A small model that answers yes/no questions on an image's attributes, trained from scratch: 98750 training examples.
Rows from block 2 of the fusion encoder, named by matrix and row number. Rows with one number belong to one neuron. Each number is 128 + 24 x the weight over its row's rms, rounded and kept within 0 to 255. All counts start at 0. Numbers have three digits each. After the name is the row's rms in percent of the matrix's.
# fc1: MLP up (fusion_encoder.blocks.2.mlp.fc1.weight, 1024x256), inputs 128-255
# fc2: MLP down (fusion_encoder.blocks.2.mlp.fc2.weight, 256x1024, transposed), outputs 128-255
fc1.515 103:139156168151134125127097146111098169127114160178099160164106149129153105076140165121114158165144133155132114135157138172138128120089130086112119119115126143133097120157146135151123111111101102104137125128152103116161143144125133093139160112109116140137132152091098136114120130154120066097157123118139124126108140135110129119189146141122090168139091112141117115143118151153099112125048
fc2.515 102:084133146122095123149117115185149118153127082142093093146147132146141171139125127142167110107114154112161177162133151125115180121125093181117148148095172110139133107136142143113141095150126164139159106144130118116160123105171069132164131148163125144117125152124108159157129142085097109101124116132146136121102111133165161139107174134129109142115139132105160118152089109159098109099161
fc1.516 116:118125093152121167119162100127176142067098117126106136167169133127204129114107137111109100117159101098109122170126118177150129130119110132103151099110101125115126129150175148115152120147132146109123148079150094133135089114123170158108134136107135114114110119150147091087105132156116158144094153127149153100145138097148127118088114134103109107113138126163108094144137132175130139107148
fc2.516 102:156200117114167139181125100149134119128124121118085169112073177136142093151123175142130097130131084117170085087116136099161138090139177109135101130127082080144110156120139141124139114149161110138123106134123106110121144143121180133145124170095131155092158124119105140144133093164098100144153141135142159137092128115095154145122136142123113140148105165119143114138129109119145166115102
fc1.517 098:096148165116133146143127147147080117099097117111128136114113099138124121145209123110124166115121115133114121111137176126120163159143119128111103104127115141077117117097143095118158170132107134073126140161141106078157118177117097090132149112107130186109084097151130107130093121118131153102094107179120146131102122097124136184140124167094160118171136110108146143112138127115126101132129
fc2.517 091:111062101154096150116161084164128146154107156099108098100079127113105089108101143120079093128133123125102110152172105103117172082147111136141134131146148094050134178126147126149141131169128111134107165084100095119115127132109116106106140157145112137127113090117111122110136165124145114147109109146193187082120088122139097145139125128091107166116146111171144144116164136110140132082136
fc1.518 089:116184139159088117138070156130135095116135082162121141138164135130144112127137144127124119082134184112078165103133094145127135107117094113111110142134122152125128125147153108112157093120156140141115174091178104128136130162121133101161086089137094100135085117120143119159111099112075154073129123120126113106074135136133106155112117117105096131170122123099137117119140148193140148138123
fc2.518 094:141122105160118200126124099152127129138114175122185143148095115123169113097133155173120127088168140125110121167131116115110112114124174127127092116124124130169080166124150164179130163131123140081106159116098112113130124136124152109144144153133156129136120131144130179137171125123162123142116127084127112170143114112154133101148142122072155078111158147087080128120126123140133142158126
fc1.519 089:127134110137124115126120111168120143133134127143118146130118095139133083132091117126115125134118120104094139107139097100103106110111119160134140090114114118086109191084143093093140107138105140143082110130151150136102119150143162169101114107140126171116137125130172156118103131110166067108116133128098141116139081142111060130122120136138103081123106169106142106148143121131138104161158
fc2.519 100:124107120169144174107170126124125104129119163152108125092151083150130128138157135169122141133095194109131141171091185128159114092144139101141137097110151145124141127068145168103101147141119117117175086148119142127125161149115156140134147117155141125135188132166106127137118125130106134148113141136131139107135122128149146126147091114118129120137147138112115146145107076127114135152107
fc1.520 096:134114133116093115112152124147111117092100151138135112131159104137111150156115127103099113125129135155148089172100155097136106089160126114075108131123143088127125125125133096155147152115111104130136092112171136128169147121141137096124147152134118130134088132150113118152170146104155131134121107158132109124103104136140184136103116177138144099144107124144108143139150138089093132136136
fc2.520 096:104115140143158156145098107103153109109132140135137104136165092131114096175127138157126079133114122068155112120139147096108165119149130115149087104079153144102147139130130081099121165130122117081130188117138132100126154123109132119110102109080142141159109142148116154088109138082144125121139120151106155100171133121115102076146096141142125133127131102150108118157140082130163171129147
fc1.521 104:096088091138150117097159103162144134121123146149087129134152114195112161107135137132069123136127089100094123099116129108132183140111138115105124116124109098129071100088104126146084152123111138177139117194134144131160116124148090092113158136128110150106125173142134137168127144180139138143147134116156068156135139097146121123131112126169118159113132162127073107117139162141087138125147
fc2.521 102:106133133144116110134106133137179135141114112129106132152126119145166057149124164117105125145113114112126160133120136125137116110114117140135146145146134120113155079144143136134082167151076134149160112093147106124090118140148106075132170101166115121108123152132120157139153062103154144120116110149109149153186108151126138139144093123157130133144173138131133112180145116118099119095128
fc1.522 094:104117134167088098146136136133121159117159149171113148155124108110123117119133150139158146161138131137096128126158101129112127119140123127138130096086118130169113176141137142111086150151123097123147123110113083095086142097141115117092103110143112125098150166161099080124124124094168089156116121135127151110145108134135120172084134116133100185126122175126162095151127126101101115096138
fc2.522 095:169153194130125105125103108152090099159128137080117139119121108147127151121110106117123124148070145127187099123129155151148103108112080108094088149137148098118136163143122136119152089129116125127158147109139113175137094128104147076092091110151150090110148086111138132116105161156144166101121115149096134149205111123118122122133145123115139179131128124163121113133157155131161124164131
fc1.523 099:098172067149128144134142131169143143172135145116124139105154097104154123123119129150116146111110094146114098152188144133120090125105161137074122093153136181102128134162111090108147089100104160135145114102148122135146116154129137142140129177126117122095149134154107129140111130149128090100160116114114158140131133124201102090127114151145119094132109141117123134113103133141107122116131
fc2.523 103:087134104132144139109112143085119150081104133117098129157126108144132102147108120103105099175140123140149122083104169167138113098097066117139148139097092082180095100116130144155176119118089130147103098112101152137118150109109127111126135098153069110109155136086141166109111111113159118152085113121110115102135114158083181144097112098148126106162140179118133111111173148115102160144116
fc1.524 102:108121093101139156138154140140121121103121169106135149138167143125168111088090090093185145108135139149141162124099160093153100130130132180119097107153115177170142128146132108153138174082092109141132111113146158147125149180101130118151130154146135148128092123139139139131089144165105144097112152152134093141134134048092144114166118149141120116127121118137103124155140097112122108154125
fc2.524 100:156152094125099162110189165113107133116109140093143141173102091177101125124114136121124132139104136128142126139153092108107117150111119128129095090165132157125156102130143091101116131173113152131090146093130118125116179085117067139128138127099157087126098114123097127135140108113133138089127141115144089091139139081125141117104102168121105133112113141139111143142147119109121180120101
fc1.525 118:098145142160107128130115148111130144134097100129083117129110113143110133117164149108112095126096104139118156121118083110124145128106180141119088152156133123138101151144104084131127141121095131137093093132176034122146145133115146145127124145160067132106120094084086127121084129150091095125154135120087093148125152124174137158085123140147170104127125142155115119143106148119115100119162
fc2.525 114:069109101118131116134141072124156099136127120147117142116094115096119099155177089124132136110133156139129115172149104107154113104112131118101121119110163140136130094144121113142100130133165109141109143145119138085140137120138114117125086136126121095091162148154151185082144130063121171158092122143110135113129136167144088168146113094173139119134105149114088162144156156139122125141082
fc1.526 094:093122141103127095136123141130116128120139128100134094122143155093138134108147119120188129115125150092121086112188107142112130101119122098084141143173091094122124135103118141171141093189112105141146095167137138129151176099140132102144108134090143094150129090150146100112116106119087116146132157143084099113138165127152159114100116111125143119103114109097137138079095163096110120127120
fc2.526 091:141133161146118122114131174153164150125137132067135115140140158119134153122157098120129161111163149098111113155112111137135101122150133146154164116127125089085128130134108089123124152153139148116101169135126101098165120117126150147094146115124135140082137158151090169182130110058163107183145169116140121119131121139155150125145147124147105110126106142124139109167107138135132106116110
fc1.527 127:142092100174157142105090127141131127113117152119125124161137123119141172109101135101113125132111135139174153131128113146174141174138106134132147133130141099097139096174115162123142149148107145094167152176112107148122130142131114156123137123122116151159152120141134125108113119100085172119119114051108148121148130105115127101097123086128125112094154121180141085140137131144140145149170
fc2.527 106:100118165156126099105130080108101145139111150105148152109108116103115105135123123133143123175104114117167110103062183167140109132155061128103169098155150107086075168149081115168116126141128125161147095108141151128104108073112130102059112130121110113155100120155105129130148129114152158114118149121172140141124121124131187146168139116151150144141159166144103113148124126132130123143141
fc1.528 096:118141143124133135140137130179115153163102169158163125112132125101160139134142087121129111107154123124151151163108107131155168123150144133135067138169128109095134143150130155164093106133115113127117095149126113130125105112127142126189099125131091112106168129150127114071125121142136144106125113124114131108139091122130162110113144128156140136135077136106136130147142069127107138122119
fc2.528 102:127114112085145071132109163132152139113141106145115136158105111107129129151122151091118086179123093121150134182163122141089108161143134188137160120125170141128158105107118127129146091200112154120101183113103119137139164131113162115135120101155126122104100103140121121109180141115140164088158132130183093105140154143126121091135134122127112137121124111134123116120115132080160149058114
fc1.529 095:115086140099107146148150160141149134137133113134147122100191143075147108113098136091140130166067147101104126102132146116122123156134114138119123063161086165156165088116152116157125140090139155116132122122136124092138140134136119137114155157106138126130125147113109152137151117122119118134127106094086112115127111133149134136127108125101169141090156106126118186123121091165137129123172
fc2.529 092:102122123161109117082101155170126097160168170102120105104134136154111107141172175074125139124161090194088144116088141132123141123164100095112155125115168156123163157102131142130125120177142149119130109124131128172105135131145120126122143178128126117138108110109111129139114131102086088141164116069106099139116109144097155098113130096117099167104147115122116105131151120129118111120095
fc1.530 102:146149104126165143122119105128093122113116113128119138109118142124098113127120150122129097171094099157133114112102123109145087155153156164093170164118121131139135103134177148121122143138136145163105128130111167132101128087177087122131119151132125089103120131126128135121153123119116121126103120097188090067121074104160090126146115116158128111114170150110123130087168150116157085121117
fc2.530 104:117136128123104162106106128137156130086110146093125181107156150058122184145130081144096145129160171127157128130122155148130142146076158145179171141133116146102121145123140129123123105135136126142170128087135119163111113129159156106086096090103128124129117140104140100109146118147132146137116154145138159100120118095088121108124139131100170145130141112162148156118107159147131152119182
fc1.531 101:108137102110096131143098114097079109136100147107160159119115097163101138103112099129101122137131088112150114155146150144145121132161137084118129095115124154164124111170176124123088115119150130136145188130149131090095188086138145150110133118130106105110141098119104153117119102132110142139127141137138081122192120140153127100156147120148133143129089152137127118139156113158144134137188
fc2.531 103:161117111114168127094129127151149126164156172114116129111114123127118132147122140109137153114093106137043135131090123121165115120112101095125119169141094137141145121123119184139119127167113142148163117102101208126148179104136120143118122167098131118096118107136094098113129135110142177097123114112101110112157113122191125172146122132170098099108158117148112175076113127123123144107134
fc1.532 112:147124117129139151164128106093097093123112131168123124157165097140100158162124171157127157144133116149132147113168073086106133129121098124135137154129104176108124136107133113174117124133121135099108132086118141135140129082136169136119148089130132097103113107110142132139139163084120140103115127159120106076109143075138098089125136107102106170130120153146125126096135118108160105133100
fc2.532 110:151089129119135173134108149103096104160109146157123148137082139128148148171115069114062119112163163136158144138139131148152125066135094151126143117110106129126102151149112096168152135128136069174134099140078117132085087133097111125118123113093125139132096131136105107145120109157140107116165112151108181130132124116158075115083142179136152119103155134150095134143168116155134121116094
fc1.533 095:143047103144160139082070118147142138134119100153148134146149126108132130111122091152140163095138102129128136131168092165170107122144124183171153163108107122117139138121144099092121150103095122129105122115138112160130139136129163105117151112144129190163109133106124100155140155117097119140163145088098105099111127100141115119117140092125126138119112162108150122115154134105188126149139
fc2.533 093:107109188116122139123110140107133115166105128146156140131129178159118131132141086120135096140132109161122138160113122142182091072105119116132140071090171101144085103125104094119116123138141126117165121149128067067082185107121104097139160123140080185141152138100127115126146139119165137109122147107154113156120169152133118119165117150129127149124109128141123121133138112166160092091120
fc1.534 113:120129180153114132138094128113132139146154111085164104134117155147168171140129152112104113105148118155145160116093165159110129126125125151158143157085110100145140091064107116129114092153088138109161144110126171069163104112150127111126116163097152137143150122125144172118143116141118150114177097109099128123142182117122137175119138129113136091150122153138113117147154144149142152099101
fc2.534 106:113133149104105161112125127150099122101094141114119128134163138138096136127168086112133101100123153110114138165110120082145149119125129138138141141149134138172139148159089086111142103128130077158120101129098093094127151165137138156121100135148136125126149096141143139137128145061119125106151113118136132115145114077124172143092121162136167097148111163120149111156155089133103122129099
fc1.535 101:176113144100125155111095108077108144119176132132112151138129153121100123123145092135158170107136105088151123102097084101098137116106108144127147120085143090159126103131104139144115112162094099116143136101089136146117118149158107099161121092140149112133138130101082165105119130104101143092144165163158113152134117103176111122084123141102138140116110069122132121123106102166095112165138
fc2.535 099:122100107133119130118116097167128054169102147091103158121107098140170093157087110142107163123143146150074107126128124153127069118163127135153082120119133135107120148147155103141106132110147159159146162145145129106136115147121111148106086142172118129155135119176119086131113153130128165140094129140108136137100149135123110156100171132147158121114175139143081130123154146107097129173127
fc1.536 100:195128143125078147134119133152101154095162138155153119113149124160122138153155157124057077109083169117118139108153115139133129124128144127122097138130136127127144161118168131145133072133125194157136130140149142102139130143125098141140142105148146148131137137158105119114129129161154124134154153083156152127145127160134153103116091125127121104133117110112134165140125187143105147118125
fc2.536 096:119109113110155167106127161109130102175134143115083106101144161065133129108105125123177133149137165136095142092122141141117146128119145164148131112077112149133112106133112122140134113107113153094108182133093182135133132148152149147153141144145077127137113141100053151157107152118109121105156147156130120132104120067105151170114101148148146112137130128148162122127133113132118119145134
fc1.537 092:147123165141099150144133119140117166135068135073061145150112095118124119146113106148109132056137116133120147099117090147165096129136129154115088138102130124104138143135126138145117142119157109158141097143151103113185125164141144156152127113117090136097104145140147163128114101137107130103127124125080119133143115134124131098115087112148138186136119124136145131091136132180152152135161
fc2.537 097:138093098137195124110102084107111086115137138102141125132062157120167132165140101125135120135116180127125087145149126137148116086129119120124134143107112122146120171134054121111128123155109131093090152122162121102119141119116152149126164122123135145079117103151153138160177100115121095165101102120141118121120102121130106127153108110152109188117133146145083088135142148115136121115126
fc1.538 109:130131183129140132140109124160113123134143115125113125106101148087100085106139080131183183155150149111139091122134138096158173163124116088151110141113106098141104146125115116168144171130097160160131162115099152140113076125134074130123113099108158103118118129126112124179097133108173110112128105115162137084130108112090133134147134126105131166100106126156133137085120099130125149132124
fc2.538 095:131130136126119125108138111152138090097126117159146149127116111104132120086129122159138187086143075159105079142156122109124133163128165154070128149094114107145106143150091121097159163151115170140117120140163108142103117172110109141135120137156126079144123117121115072123141105111130115096107124133145106105164091177092131121137111156128125132162103113133112074079167100104146127145131
fc1.539 097:133137150071143119114141143142153148140129126100138135139145167173126124137069134147139135127121127139150103151155168079116141108167157171162107154119097176128158144114140159128143168129099118147162121143154128055068153139201145139109119136134147124106154109117105125095101155133130114137134120100099123167108170078100139098157104119102116128147085144174129107161100121102134145150085
fc2.539 105:123107082130141105110120115130134115095099141132128101139079115154084144176103100133133075130108102087133159104114084117123137146150149146119079095158070136115168146120159176141116121128139152121136159124171096115153135147094148077106145092111145152126162143158114177118145110064090097137114125131166111188123121103127128131114158131110117110103107117118115168122134134162089180164126
fc1.540 084:143161156133118098138112145148162132101112128145127087065095114136098130131147107123116133110091138107104107180163095142107138127160157140124124106126181135124151100153185111090075100162110138168118109166164113131156117092103135162117127123118122093159141125129152129150146137144087115133071134145133094123127121118111137086099116101141105137194098119124140127139110161095130122121124
fc2.540 098:124138127130128168109104139093144123113146119141138089140148125157162096134108125118128153106138145156088140105129118194097101121130098129124126188142152128134124094113100154131143133086144162111099143163107108124118143129164078136113134091117109143103107098112125122119145132180120172141146144123102105114122139126113088157129134137176132117112119097136188111090136142137153131154101
fc1.541 090:117112122110132142125149095161118170103109139167103175137109135093103089123115133115148129148122131099164145150122137111128140126126110141142114155111097163124112152117152116142155099090095111150146126154132139162114122116091184156092129156142093124169113136144197136113090130130138128148156121099156141158113121095192129116089134173107175159129159151153174142147118114128135095129125
fc2.541 085:114107123128124118136158140116114116082147135094139125070158152152132111151115107102153149141116108129129161091111156141129125135123149128088118143128126131110136033108080142133132127109162137112136149153113157126116139122166162151128128119097136108140139128106104090092110143127171113159133123081133137092118094081120108106139147169151149125101093134129144115155144108153146121159149
fc1.542 086:134142107148142123110120135137100079128110111140123152115095093156103153119115137118130159137149182127121138109144100095145155181177136161149115124122114147168153167123153076130070124138130134112128161163156111145115148054130154093130149135101153136115137088122120123127122111162138114127134097106133144100165142117156111118124112162161093137115118141162119107167129111089171143151117
fc2.542 096:108140141167112144115097129121139132095165130151181139127171109148133140114102123124131183169136135165151139095163093103117118123138071090145125171148096129073162111147117158127117161113111068125113146139095189131147125121116095166126149133136146082115138151119151145144190146131077095167151124143144141150144097090123128137157101129108125108122123124131153104100102108129125148123154
fc1.543 088:140095162129131156118145121144151120130117129116143143174145120119150160102105127129122166104120110157122106116144122086146115138150099107184132122162130138152140119103153164167110126106121141074089097160173121080127151116133068105108124106119106102141122115122166178105155147112153076154107150161116104113154150109135145173182116110115160175141158135086130108155141136166154143102127
fc2.543 093:141170133136123134116086132115127167124140145135158133151159127169121116103099155152129173160138137177132119113112108141120128154109154085092136136138143185103130163149113103125156147178146134145149107123144121124123131122142109120123140132153163097119124128079128154138121151131132112147121147158149115132148121120140169097121174119095126151128133073140116138155117167117081152114154
fc1.544 101:147154119131100102147146133138129138111081178141148071148125132131146076127084110123101143096130094117096138125125153123152126118090166134094137135169119179142119166135143141107171161136166095095121120127073108139115128134125074140122096081105162102115076093111133140148108144118160088148120117077150121136129158152135077145104141108163117099129142116110148096125122071136111132129167
fc2.544 094:120114112120099147143159137124117097163108124107145181129125118193122141116156182124165116146093133131141104118121117154110147123090100135124113165144128140100119142120138102148147116118145137138151111173143120117140123116123192154083127154117109169163139146129115143049118152145117139146114102120142161156064173149177141143140126108155130173128141109121145149189117143142141132106078
fc1.546 109:158129151092148161095110128107149153137122170118103141128147106119069106127158143122163139117087128158099143125101113101148141088119160106095098112143124130144105125133123154108118058120124162123185106138102140111129094159120162099167152128142118115066078142109126087155142122078134125138056116125118143094160106100088155136096170159114143143151133165089157101121143137133112134125125
fc2.546 098:101149079100112149133142129147106106155158123140108136103113110129153113145135114146138122088173126119096127118103138158078135165092144137110157176121142131158118119132108132114130145118136148124113113140190062118124181134163117095114099101125109149113122135136130079145101112106129112110155140090090137088126104112171123131143130151146118151124134132145140134155102124171128168134130
fc1.547 110:123114121162122148111121124169119114127127176078097117117128127121123145111102112149086123133132174119144169166161124139141145166095113088118148123104137105176102141104114088162089157103117130155123144141161130124136110153138118158106100151146077074130115120143100135106113122172098164145150097082145125112162094101085088112132144134121111116163145140158142115116132098154150123099120
fc2.547 095:131128093141122086077137141143130114150162120107102128163153140091124145111132095159138136124064100144119125171131160157163164179124123135148144118119106141136106130129142156135124123126159119125129147147135132153151141146075125070110180134155097180122109146137109130102114119104116109139111127132134112146160089106127077134154143114153123142120090137165141114092121109172125127092113
fc1.548 098:178140114058138136149152123182161153112114135122143105117131110109145144135128121127115151126136132127165169162159091172133131133111115102116142136151150104089170097133102096148080139088147129134084142130086141120147138100153122109113175175135122144100111095103157153159081148126115099105149088125078125135157110158153092127114133137142096127141097123140114133128118122116074105101110
fc2.548 101:091125083170162128134145121148133165117098150125139106173155110122164150114106141123133132119057088135125101089112157103109129136110112114117104141141136121141107140166099153183140104139164107143113162140103160126111105109086155109129139134112078097131108114151149149132136157100118183163116128121126133107123154094108107109139125101114160081156148153100159140126144160081153097105123
fc1.549 100:129137133098142146150136116100115129113090159136114126143110115078117149089073161121124153096104112114101109132136136154113119142138136113143110130129139131097181106112109121175102165141122125092100167138126099106119163123159129103171181063131128121125173175145156156131145137110099149100119152150128132114062110136094107115140117116143187150128158166111132129115159131128111141173109
fc2.549 106:138082078125150129144105157099133122158079168111175114161136120157106103153199065124125104174169139174156133132129168115149131142139108131097120122132127121139086117154133141117131131074159138098135122115163142156123154152143126131126120103109151149146133132138105130136081120040100131144117096141151130108166143101137157113109128170088126070101115115091170157107125126107142108100112
fc1.550 103:152163128090078094134118113077154085121129150142119171104147135125126125111099144132117134115147139105092135171109165125117145099150083138082115147126163179131110152115129128105089111124156137137144180105146154121141150131123170105130154132132129147121115095169138076144095156125096167145144153138115152132154145151122163139161139147095165138180154148096192108140148110158158123149110
fc2.550 103:169129139117148093106156111135133141113127119155112110137083115131168190121102113155152146109149138108074178123130128106133118127160146149153160105143132147096124155150129098184147101130129152129132097106158094117143169112166162113148133130120133105105115152143093150166155174129094129146162144104094153111163135142101100079138122105091158104160126124166138143147119103122101112111115
fc1.551 097:136160085170111125131113121151123122150118109115110171082112126131142127129140155150140167108109174141113156160154137071125138163137145148129041128115127129137160109125120119158124145092151135128159099136146156131124107183076103107097104082119143098105131134125092116204107126097158131090078107107140118130114141124122119122142180123099101129115119050096110139104123104130095136127151
fc2.551 100:125120117121131064131148156106120144124116139162122107148102170121115101137078100153115092116144155118128137126131119130125108143110110114159099138081122108135090128148108126125156147176161133160118145152100137180101168132159160098155107096124128150165153107123094120151122107085091083132100086146134185127132110113109154093121159121114161119147086149085153110132139118134153136121131
fc1.552 092:132117150090104095138132173111169153134154100145155144161160133142099146082120124148160102119125140130157110162118149104117171128130133128080153157131149095110147077127162098131174137101112146115138110162088127119138090160115142149127129116153126141099131147150129093146104084104089140145107131133178137113128138108116150127109144133124106104118119136106100130103187121117119133124118
fc2.552 087:118134162115117121134129154108143124150090123129084140101118128083099125142150133122116145111148146139114129140127113139124132146121117142090176127120121168097181132160101104132155138115138170166119142128127110094155173152082152127155149127157106150140161182080123166134163096096164108097136129118139133139070113098126166112142142151103153116132088085105161115137139100129159146107136
fc1.553 100:104113144137107139137163113144193133147152086161149132160099106162154140133126135162149122136108133158151100107150100127160122166134131120156132104119117104143121160142143077120121107134090125128087092077102136112150135110114167157112147106093162165150108127122082118104130113114129129130171094106109117169130104096100074120123127108161108061077128147140116140144152133157151079119146
fc2.553 102:132149100153166081132141130154129122118157087097129092151133130104162133133151114116139142093108141144139125147102138097143143175144092158145130123108093146147118139144115145122111094150109134144107110132085139127132132113095118118079110133099114084127070149125152139134124153168132141158119140114120153127146150171128128135143147113170151145111129122100144130100098141114092156145097
fc1.554 097:141154117146132193133144116135112092145179152103114126143081094087134126105141112099135076092128125134141108159120111112140113158135118143121097120135165123121090123142130141104146078107105143128109133099124177112179094140096132152092160134097126115125139173136117122177162114088157109092108117130130156121133104134136139125116143140135109167123121078132143156139141140112109146111092
fc2.554 092:146118177130094173128139078151152133152116154098111108129126159166133071144112161139106119108105162140110140133128091124132128117159127095130135091073109177096148087124124110110156143128115130095140124113138144128162121114099130119101127118151116124126178136110126126155098099133125140138130167128155188120127158115119109108112151115100135154121133112169119112073142087126123110111163
fc1.555 096:133103123153100123109122124158189116115162123133156149127132171145118135129118162147153105144153157146120153172082079126160106104155164180121103124117160129149131172139064141121132141160129126147163101109126093109133130124156149100111149135116194130103142160136133118138172147125132129122154147098126110098119118099133063068102132145130126149113081113145140131150140123096101110165173
fc2.555 102:163137114120118118094113136112090104109180131145140086109148111140139152112140090087113086132150110119138153122127159159115138184139102132131087158128178116209154107100138138111129114178128110105053149169144106107137119153121087112155132143105120143148132099141107136128106137149172122160170122145140145149100126090125126139131124097094130116119133133116158099128086087137138162123131
fc1.556 099:143128116135118103138111119128148107124116124088072109136107127182114100107122121165130185101103147164078154116103145168150137123123155142158123081129110110084152105143109136115044117140112115099074078169083115140110118115144126136126087094081135123133108141104149125103112129110099136167160108174158120129120154135127115127117112154133114180109089090122140110095102122128130127084162
fc2.556 099:168137077133089141117142141131139161126135122144137153082154160107125160134133142086113131130147149150137103145085103177132078143079116153123130089198098132133062122104109084117087141093155125133161125138158108123141109151129175132124105128102145102092143119125154103117085174073113172117079101118137142090134103132168122104094121160156140069163145131107138142089150111130100133172139
fc1.557 104:152131070136156135128123185131177098126122199102131126154124129175105101107114117127144178130119092107119096113153149098132093098155126163101144116107169125093150101107123100123146097114088127115087137099098148161128135113118121114130121101109136158122126139147149143166123159152115168072137088171097106155147109125135133141142164105133120101128091138154159115117117148154135138162139
fc2.557 112:088098131151128132120116091103059149135119117104179106129112133103146125149160179138131083209131115107146104163128089161111092149120131119080107105134120134168110131160121145115144130138127113128122104130115086113116110138104143129186145106127103125120119155133168126102109109126142160112139081136143173160096126134115142140138136152140111099140099119115093165125150120096133090126131
fc1.558 094:138129070149158117103086101121133125146154067144158143149158142158111160126123165115138149116146138123160123114101113102115169130134133115076104129142123125090132133085136097133111137128095171139110092113117104123125142118141128153140102086127113149105111127167136151123136103140143116131103149148134108104177139134145123121167149127121132143197095150094117083096156116122118095172144
fc2.558 097:137171142117108190165073112110125117165134162134087094154145105137166114148155126139119127146129099144110171099134123164106126131128125117134106120143152104079144137131133159134135113106152161125157085107134143134100187111116093134108117143179146088108132168139124140136115123131177117172113123132157110131142172150154109123100123093145103163078125175139132140156130169158132145148148
fc1.559 102:132142125099147121113096161092144123098115144101163087178107143159086099107107095118111160133144138117124135164143147085116107143085108141147109154157113092117178107152128138133146156111121069090138087158151115145140176136096149127116144105132189151121137069084142098143087122095140106134114117100108177150174124155127149125124097084063094125159111117124127090099115156115139141133154
fc2.559 110:180103139132120132143093108131117118149148108156161079090153125134132149090155131120143160130089130083143107128076101132142136139126112157150146130147106127075142156127180146102079109154153152112072163117150133122129136102096132134163130118105142149125132150115122101135153122166072114149131159111158109148136158137149097145113115127154146120140104098173144109134173155126078137100125
fc1.560 107:124139118067164111146136138142162137108076138129112169125146153144083153120117131139128111097126159135141120113117140140146149137115095118116159086114169148136142127093126151093146098132114087121116119137109140141090145129125153148127140170111137101112154095108137150102175169098063101098144104160148143158112145131124140125111131096113125135117108176119105169122141179122134070162149
fc2.560 099:108122117125121083115140133092118125152087087141156104138149099076133100128123147120106114171153101072128137074152113152158133117154125153180156117115113156157110120149128104103131209149143177101147145065116129152091109123109124103107127113112153103131153111134149095156126087138105143134129147143074132106162097097111119111119135111144136166142101107130172094108151092082083123145048
fc1.561 089:113174148101164113153142113099147101166121134130117161144168110128139153066105093116138122167111104116142132151165121150158149102115128076134085129105155150170125106152140123165119110098118143153160169111136147133045116111148120141112115106108126064153085124135140151161151132143116156178125118127158106129117142122123155147114176140104118134115126171145107125164139164130097143087132
fc2.561 090:118100131116129118060130192141134176096145104102133107133112109100077096122119127160123149167179134140149088141103171156089152131144160123104110124117091126100171121114109148126140142135128134105114122120097098116134170173163107146112141160108113145080153146097127102174098129123136129099115173121111128162122140120124133110103124130105138088117110114120132148089120098144113115123122
fc1.562 109:123146090157094135117128142142138168129155153130146120127142110140146091125163178116100162136088132133101106160148129161139127064099152092162114111149141171152107148171122095106146135126105138122161103120112083119155168135128117161087129131120117134163127113141167114093136146137108128132124120159133151113133150133135096149104152111141163127090128164157110137122123139124146120127142
fc2.562 110:130129153088136118180156153115133132167105166138128149122081163104127132160114084129148160166108169139116164112125071126149096137142088115086158166108091118110089075128110145147163084167166153112107140158111132121149151140141134116132155086098132136149144105164126082130141126171137128101118115119140133121109097127062153119166103107133129147114179112156139135137117110150130132120095
fc1.563 119:102156129113104108121108135145146184181166104143164093156097143125142110104134105159104162098134122152092112126145102112155146145125174109148143106123114185135120118113120103105155095126135120124093160106099099138175147160121150131114144136150111130180128124146122115131158151112091136092157124113120116087196149116155106134133160169119142168112135128136135171123119102096132119116136
fc2.563 111:138136106132135081097118147136121113165114133098150134133131129115161107128133109117116128115130134096127128127100096119174128151121156150132108142118112152155102105146110133123118201101098143141136109134172107149135140144147113155140116150131119085132133147105183157085080140140136120127134120104159136115100096158092144139156079160127122113138095144148128135077182164160093108155112
fc1.564 109:105143149161118086153107119101130128160098155135116116168138074186136131118133130110127116088140159113133113154133080096092137079111081093131157107144131150094126078101152126099172127135093141120110134138118145120142102139128137057110127139118104161160153115115139141143150127155142162138110140112182143152108169114120108144084112118105126102134130120180165127106116161155143129118110
fc2.564 103:162185102117082131111113146102123129132085105092106127100150077153155127084140091125105156159094131101114138099132126088135125116140138123135124129161150100147114113120118077143140130106166076171154132133146130116136165097135074103122149130114079103140101111139123109142163111128140113087108142092129152157137142119143125164100121173132129146153120145117153118094130107087154113111133
fc1.565 101:055135125119146161123164094118163136132132088145105139089131096116111142119126158117167145182132135116137113090129130164121141152112094147139133147175163143142069146131157111110140119120125102131155111124104113169165127155126179103094179122174100090163104152105134082112118112060120144139096145112142158140144128135144155101138111125134126076149127090101138122124124121124153143145128
fc2.565 094:136093134115119160124136132144124118122111105122135132122096143094118125124128150125110148135110161118122145138163142171133102166127150118074127106125091132144100117104124101152189133126132130138145117142116094114136176109136136121176103087126118130122164106132166101121122146132078123150159127141115101119110113151103145121110173194127140137152119106116149126129080100075169103143129
fc1.566 111:144136109121108123122128095105114147067124088151165106146088110102170147114127129144122123096125120123107103136135139120126145140079125101102178175134143153154151088115126081130124114145114147106138154100089098093130069103106116112157138173117165088118097148116096143092171102092139141097109094112139160100079126120126139133125109121148121145123103157155128170090129157161065121158117
fc2.566 107:125122143124146120127125197097124146113171095157127165072122163117082115089120147091186131164131091120158118147122112146134150164120143145133142122137148128172094090129166167189135147098115101089087143160099151098130158155127135104130129121120091136175114125144151158119150088148159118152144145130105148122129134144090179115128102110099116160143133144157113115140149120141133133156111
fc1.567 114:068109130144133128122171124114147160121144128111124106127190130153115131116143156116166118165111145097087131102148099139162124123094116174156136149135101088124111103106114130131121087163066148131101130123144111151136123115143150116150114169090143082121125164118107118161149124112100127139097088131091166157152136140084140126142121150129139141137169166152115089106131146126123126155113
fc2.567 096:092115110099137154097118186112126118113129100143150152167133135105111105105062141122191125128116115118142125131122152126124126087132121139145134118085138131139116154106142117141109122106096143144156135104157103144084167165066136119171145139114148079105145097119129147144122121118115156106205095129127096111108114153128159122107125123131121112123113111175150107107143118103124140117085